{"encoder_arch": "convformer", "model": "image captioner", "dataset": "rendered dice on a table", "train_examples": 145000, "image_size": 32, "crop_scale_min": 1, "horizontal_flip": true, "translate": 0.12, "tokenizer": "word", "vocab_size": 28, "encoder_norm": "layernorm", "encoder_norm_position": "pre", "encoder_activation": "gelu", "encoder_mlp_ratio": 4, "encoder_parallel_block": false, "encoder_inner_norm": false, "encoder_patch_size": [2, 2], "encoder_depths": [4, 7, 4], "encoder_widths": [80, 160, 320], "encoder_kernel_size": 3, "fusion": "prefix", "label_smoothing": 0.1, "decoder_width": 256, "decoder_layers": 10, "decoder_norm": "layernorm", "decoder_norm_position": "pre", "decoder_activation": "silu", "decoder_mlp_ratio": 2, "decoder_head_dim": 48, "decoder_fused_qkv": false, "decoder_bias": "none", "decoder_qk_norm": false, "decoder_parallel_block": false, "decoder_inner_norm": true, "decoder_drop_path": 0.05, "decoder_positions": "rope", "decoder_prefix_bidirectional": true, "decoder_connector": "mlp", "decoder_tie_embeddings": false, "init": "kaiming_normal", "residual_init": "zero_last", "optimizer": "normuon", "muon_scale": "original", "lr": 0.0097, "momentum": 0.95, "nesterov": true, "orthogonalizer": "newton_schulz_5", "adamw_lr_other_params": 0.00086, "grad_clip": 5.0, "gradient_centralization": true, "steps": 2700, "batch_size": 64, "epochs": 1.2, "lr_schedule": "cosine", "final_lr_fraction": 0, "warmup_steps": 540, "weight_decay": 0.06, "adamw_weight_decay_other_params": 0.05}
Rows from block 6 of the image encoder of a small image captioner, named by matrix and row number. Rows with one number belong to one neuron. Each number is 500 + 25 x the weight over its row's rms, rounded and kept within 0 to 999. All counts start at 0. Numbers have three digits each.
After each neuron's rows are labels from the 100 images, of 14976, where the neuron reaches its highest value: "responds to" is what is common among them. Only what is clearly more common there than usual is listed. The data: rendered dice on a table.
# fc1: MLP up (encoder.blocks.6.mlp.fc1.weight, 640x160), inputs 0-159
# fc2: MLP down (encoder.blocks.6.mlp.fc2.weight, 160x640, transposed), outputs 0-159

fc1.597:532560513517502484471554508474529481529476466503493529523509527521498480460533487447512482484481486494475510488510520514534506503466483473466524483455518471495487501524502534497525495534505506484488479493527508515479485487468497525505500460526501509532518480469475515519494525496529546466446514481535459510537517501501486530525458501506440490485511484450522476463502486496507516554422476503518463519495480443503484488501493505485556525488478520479534516522472509507520503513529502
fc2.597:500448477501509497546487458510469481516479514501526483492514501512497496492516508484525491468497476501557479508507513429512486494547503502526507517558463507488516500530515464501457504491504484541504476485479485500535500468548510514504503533535457494494463531499498480481494500529463516498521484508493553550501495524554539516519545491510542499531484455535518516547467542502479488464450501495484485481456452535487468544490475521507481502510500518476506462488485492496491506511509464
responds to: one on top; yellow die; total: 1

fc1.578:448491487498496422496479459450525451508458456504494530515506515509560540520511530504520461471476525511476501494539489509522520512460481530519530485480489490483497468526529494484477528522518505506480530531499457477494473483493510530522482494488490504478495489510516517504468515487453505531525479525469474459493507527489504497510467492439453502521508508549491518467551496517556504534518510502517497487538458534530481456528483502505507491490504507493486482494525509499503487553472483
fc2.578:512483549522528558506540534490543538447527553483508454478464496497497477530488455505510524539466461518527526502487504518509525485516511522530513487455508505473512483473512498509537492493480500478489437495500547529568488483483517478535541492489475511504512516439478473498530463471512507436493520525518530531500512532491506466477501526480509511470517482510499523487495469515496481506489532501517487493501460479485559503484467489502483494484505525470520486496477478494510489466503507
responds to: two on top; red die

fc1.180:536504450533503487498504501487560509483462523503497505444517466526479485529494500497483503496510580512485491531508553493554461453507488508491518490495517487471512486517489537460485485476507490483479526485502504514442529526519457516526475557522506489494544473499502522484459495509525500513480511487488527507478538511505533530479482478516444518482537458501530502544530500522489517494485510523465540481511508520491502457504469505524519527500491516449496509476516481465496479452525508
fc2.180:563472513484480512504494491491456523520495422565504513470504500499545503484479524472501502496472444487514516493538497530483542499466475470495504505509506484502515533521480437528451505516499504486495447509522491493523507492490527484512471476491539478519457490503451495521512500502536511511527493526512545476520525527496456461508531520520498456514471492512447503490524497527508488513501495515543484484491522480489494542486494520458534467527500481497505514541470500546477505469532493
responds to: one on top; white die

fc1.613:498471497468520518504484487506514511436519460447535534494463523504523481498483512546535479485496512510519460487447490474522535523500519475510507500526524497491477474495495470544456540492477484506554486505518525482504498448546501525438461497487531485475479499463519515483509522489495495515513494531499511534522456489540515521497477491495486554507497493483492515508492513517506470487532483483549496491539518478508461507535551517458488486502461467502501544501502448509516510449502500
fc2.613:478488527516483486487479500491524457498480505445473523537498475489519510505521492467526479513489479494494506487485512489571536525505505523516510515489521509518470494511528456509511495494554481496492488497475541513505468496520509433518531533496527511493541496509478487524492512531505457524468505464501477466485516499485503483503562490469492488462518485507493462510501494523481549528456523523499503503492458465522432474529520484522530490492507554443531457514542540515508504507461470
responds to: five on top; yellow die; white die

fc1.552:471517471502497509517534508496508503531523489471504544563525470513453487473521547490508480506486528483481527488522497549504499458494530488488489508493528503489466474515501467505496531561515494532521545472528491505543515458495558552514520488504455485514511481487487509471522515517450510524476513538476475520517506547523504460497479551487473503534511489504475516474556495483507476509503461516508505515508508510466445457514513520516493491482481543499463498527488451492488527517478489
fc2.552:515540537495449463554521539494490473447541485519484490506490446515505469513521519474538516531465505486500525530469570459486553472512506508567514500440467481502545523523532491489464453498496491478496479530483525476520500510477495470488504517490517470537493472487524483490495512520526511523489484483505508494508510536516515521508498510477534502490468479452490481518512512517506498496481478533536497493485445501509500507479506513490491478455488460526531469470494498492472513488515544
responds to: one on top; green die

fc1.573:514512570507486525474496487483523476493484506480501496561524524568510495493484525474476549474497477508495525470499479492524517494469508504488511495480489509448474531418528512453532484496499488494498486508505482545513467485531529470489497482478434510509497513503496505503444466538542504486528478534469507498501502515469472492501519482479473524490477502523515469481499476535478480492490492492492494488463486532472492472511488480468501499465523538495490487515524528477457538430528497
fc2.573:498522416489527506536507549522505510465525454496523478475522481490503506526499492499474514513520458488527482487514494544486462513484467513540528502532480462518506478529495480478515494465516505503482505548512530434501506534515474469515518498488488487444494490515501494462517517442495522492505529475518488519507503515511451501486489551490507536467496535537534507489483475473505538506514517519483466525561508490508477508534507497545482468474476469484502480509478496497533460522462527
responds to: two on top; blue die

fc1.105:524564511487515535473548497485543492510499512524500453466501505514495518466518455507470512452493536518458488432532489521497487515494530542526486493509511496493495517511447470515513502459506524479509525467515503513490498506521454481452504520471452504525525475484536504498560525516487482521529492480497512513457507513485493476497461497467498515465482500469517541491532496448489518488513499518503524476478488529489499506518480528517492516484552506454482472511525488475471490445540521
fc2.105:541485500508506472482520501511486508510469481532501506485541475451483505527497587517466528532519484486487483490494533533537575538482487459486524478506501496501496451495513484525507509516504508528490493489513513519510488540518533499503481494521531493495488541489481519505459490473490485463462521483507497462525492507488469468462477453498493503485475487506470500479484469539502530451499539486516468566542499523534482529456490476476505524517515480523487456530510458537514504514484488
responds to: four on top

fc1.289:542471438515491469511460484533482488513491542458494485512503523510487472506519462505466521501490507490525467550527542526492530491517423518533500500444455492486485519520492530523525510527523476473476528509493482483495523479500562483496504543516466508539476491518506480522466527510517525493510522551512461524517523532483526499472504474539500515472496502485445524510498521466503518473502510452471502538473516458487515496493467494501506469507470475503514512461493513484505516512521463
fc2.289:496516574486513516554470553482519543520483468527466524484502512492480529473505515515519454496492502531508489477471470524477512514489523493473473506554550485537484495473520464496518513474452536493520482494558568507494502523530516487496500494501513505481502494508507493497514505525503505544505488472494512502524459464512504460504485466470478472536453500452504451448547501535498505474514481507482477478543491501478498508534489488504496509471499479480493506528490457513470505465522520
responds to: five on top; yellow die

fc1.267:472461512529508524502511496497480546473469465493513527458499479498484483495499448504560516514520474553502467484534546500520479503481481499482499561512501523471506489461490509490512492485480510507507481482521492530457521530510507482524449508447490504478490506449441490522523528507534523497524542504458531508514521558494485530483518505542481524488490523468487474461478499505532494496536511522505488480489526499450482506514505502525521530535508523479514437455535475524508488483500509
fc2.267:542540483479457500545490507491480508473517492514497537518490503526522438514491541516481473489488500517536542477487439478528532522488490495462499478482486505478510516467513513499503508483487516548485502499448464472527532483517520487532522526542486492493477522536492544513488469520477517540515474469483507452468484504527479496498459494514485482458490448537501475497567518534501514501447469481467538530495524505532537531516495521518523491477481531508506507500465500487492503483488467
responds to: one on top; white die

fc1.41:477497520478445562495473535511505481488529486485521572492546493491521499535475498484486513510490487478523488528453536493539470534472463497531488509487545520444497467523494473465518479513501490531519500476488512512456538454486498533476460529529499504509509487530511474514527496500489520488518495537494487518466475490484484494514529511526491512532484480485490489514517574478517511483529522511489492524480494500484506512541496454505479485504437476509504518511481560457491472517496540
fc2.41:547531480481521486484509496486498459512483485506527438464486490487470508462533506490501506471514496521460502458522511473469510484501504507509548467525464505530502473521497547500485528486508508512485527503481443489489495499496495491496560485536458504490512503457496493508517482527455470503503494489507509457494484479492533531482514482503484470508521493519493536520529468514502517541467519518475540477485512461551455503516505517518501518474590504476478514483488497505543519549558470
responds to: five on top; teal die

fc1.294:500455531524453523446548479496535446487474488496501456509488466433562523460539467539505538492468544478479498533513512474499515506506497488493510471501513501516505532470551504486495513498530513511478477511511474459500489457518500523515520487506495524471458472537477535502500495493493546492504500481498470527484545514509534506482542492511507533546450499478536489475477491497492474513514479497499513502522510453476485461496494536508510467481542496489529536500478519508494498480480490
fc2.294:487517468484528482518503551491484518548459498519497524471511532464497505524475509511489503520532517483503523512512536493489518499457495500522492490526475517490540464526449509494516450457480471504459547449512451577498502485470470469489495506502490514515523548534519478477522497515473501488471486491560486488509501551528502460513496502465497445464506522465526516502529494517508482510493474494498504507516524524529510518487518499476481502490451483521460467525511459533504532511505462
responds to: four on top; grey die

fc1.120:526499550510523469483507536529465494497533478525478441513515536534502504489503506502501478512506503456495454486493474523456531540500487457489511508521544521498512534503489548516508502482502462573509486522493508514504511488482504542532516469480506524521518496482541474478514510496533530475518518518509463474442492541514476546525496483523478498532559490514481494466435520475502509487491497514492479489488531511520512456504482513491490525492478465501510523496474505462438485537523507
fc2.120:543524511523485514526490533509538488508511486493486526481474506455542505542524517509460484513489500482504532553492518473525487509473538514516489525446479467521508471488511444496494509483495497463508473469517450491462495508507479487530521503531540526461496496571489493553512480486473463547502496500496503511480498479473511522466458479494505527550488516467518538481506497538445485517530493537476535492543501481475519505504553491503516513503468510461487497492508500511521486484494447
responds to: five on top

fc1.61:488510512508485462540469520514472475459519476504478454510526479513507479506494548507533546486481478459512526502525490485445529507512496456503470559498534493512499516490486470461512526517488496500518500509505491470533500496511532545488490501486486466483487504513510478545536473519509489487527526526544486503525467512501534467512521530485474471515534523515519484488558492464502479499524494536534450515545510503478513454483500492480508486490481514520489532540469475566447493535471526
fc2.61:513491470484516519494559497518508517505494486476495493481517498549479500477526494478476513512518491466524518509515492534513500438486505510475545488523507485515464486538516545517485471497498495530515515511535526563470497453502463489482492498549518549511456467511523537484502487501517511529479500484479504474467504508506495508500509546484533509530446464515526497535466503512482430522478499486521534508434506455473465515510509490508478520509463485520503457476519483492540544464495483
responds to: one on top

fc1.145:490510512491523447519492526460487494474537529485511488495471519478517511437495494500521535514517488506534501493481468442495472481486479474491472527462481514532466463463509498549466538494547481481477484476538475520466521489500537496469493506511492497525536513498494495533496542519549445499485497492495470495501469503470548492506446514515530519482501465494518517478550495528508501446550469512523505457518514469501506483495472528484541494519503519484491518493502541491462461521486507
fc2.145:537522480486471457462533487483495519509501469539513499521494500506455511539507499518492497467497490483505477468460476513468541531533515531483510515517495459475498546540495468444500508488452514488502518509522516525495455501506451509503476467524523497544436519486493523495540500518440523487464516483473509501508463508524523508500542488505473497527513474482473458526480533495517516498498500511527511503490525492481487506523524489483466513442547494482466496487516506553564516466504495
responds to: four on top; blue die

fc1.631:482500493524488479496481477469463516493468465581493478509496508524515501518545566487508512481538512484467520511510487502546519532474482451533490481467488503490484500512454465496509512488484493447498481514547505478510511484484518542506524466500514507479485522490498531512517490494492489480484508540504482541479492518494503478495499495529502559489452494526509494557490483487539468510515522490541463521538533525455520476499534497460481462496527522543490525527538509507491452523457508
fc2.631:490489510536532502512510496544493477495496449473492447509494506504492494543492509513519510481510489512537464496449504530496460466455509548496501487555534523478475475496490477524502469492491427529501498454472489508496527522507497508507512551542517491512510530543513474524472500541509527539517507480475506464497495480485525494507504478495505530491541477521536500472494495457476510529458525512473517474469515492558500496449487473497498477542474515477486489497528494483494563485517457
responds to: four on top; teal die

fc1.372:510463524493501485496571526484496476507491471481507484462513480498459508525496527491456493494500540514490515480452443476486484507493508507533510553473487488516520517476516487494505457518512526501489502506570449521518522467505485509473499486468514503481496487525489478465506481501500516549521512470519480513451497464531522543503497485470493517500452453512497515478495516532520468486468495519494523534521512508473493501529497494489500479546454494501566473468525531511494541573506486
fc2.372:515533537474500506476512478520486467508478512495507482525509502535554507545487514515516477489513449501518445533487530520488525453529479501524492512497483500479449497501493492499502522507528474484466508488527524473519481499509465494426481531489535480470481535498514469500488485496528495459476530547506462503543513490484517489518493498507541532504468516532528546471514482483487493481455456499473488527448506526521493492498519523516490514540571525480470489482520534470530488463508471
responds to: pink die; yellow die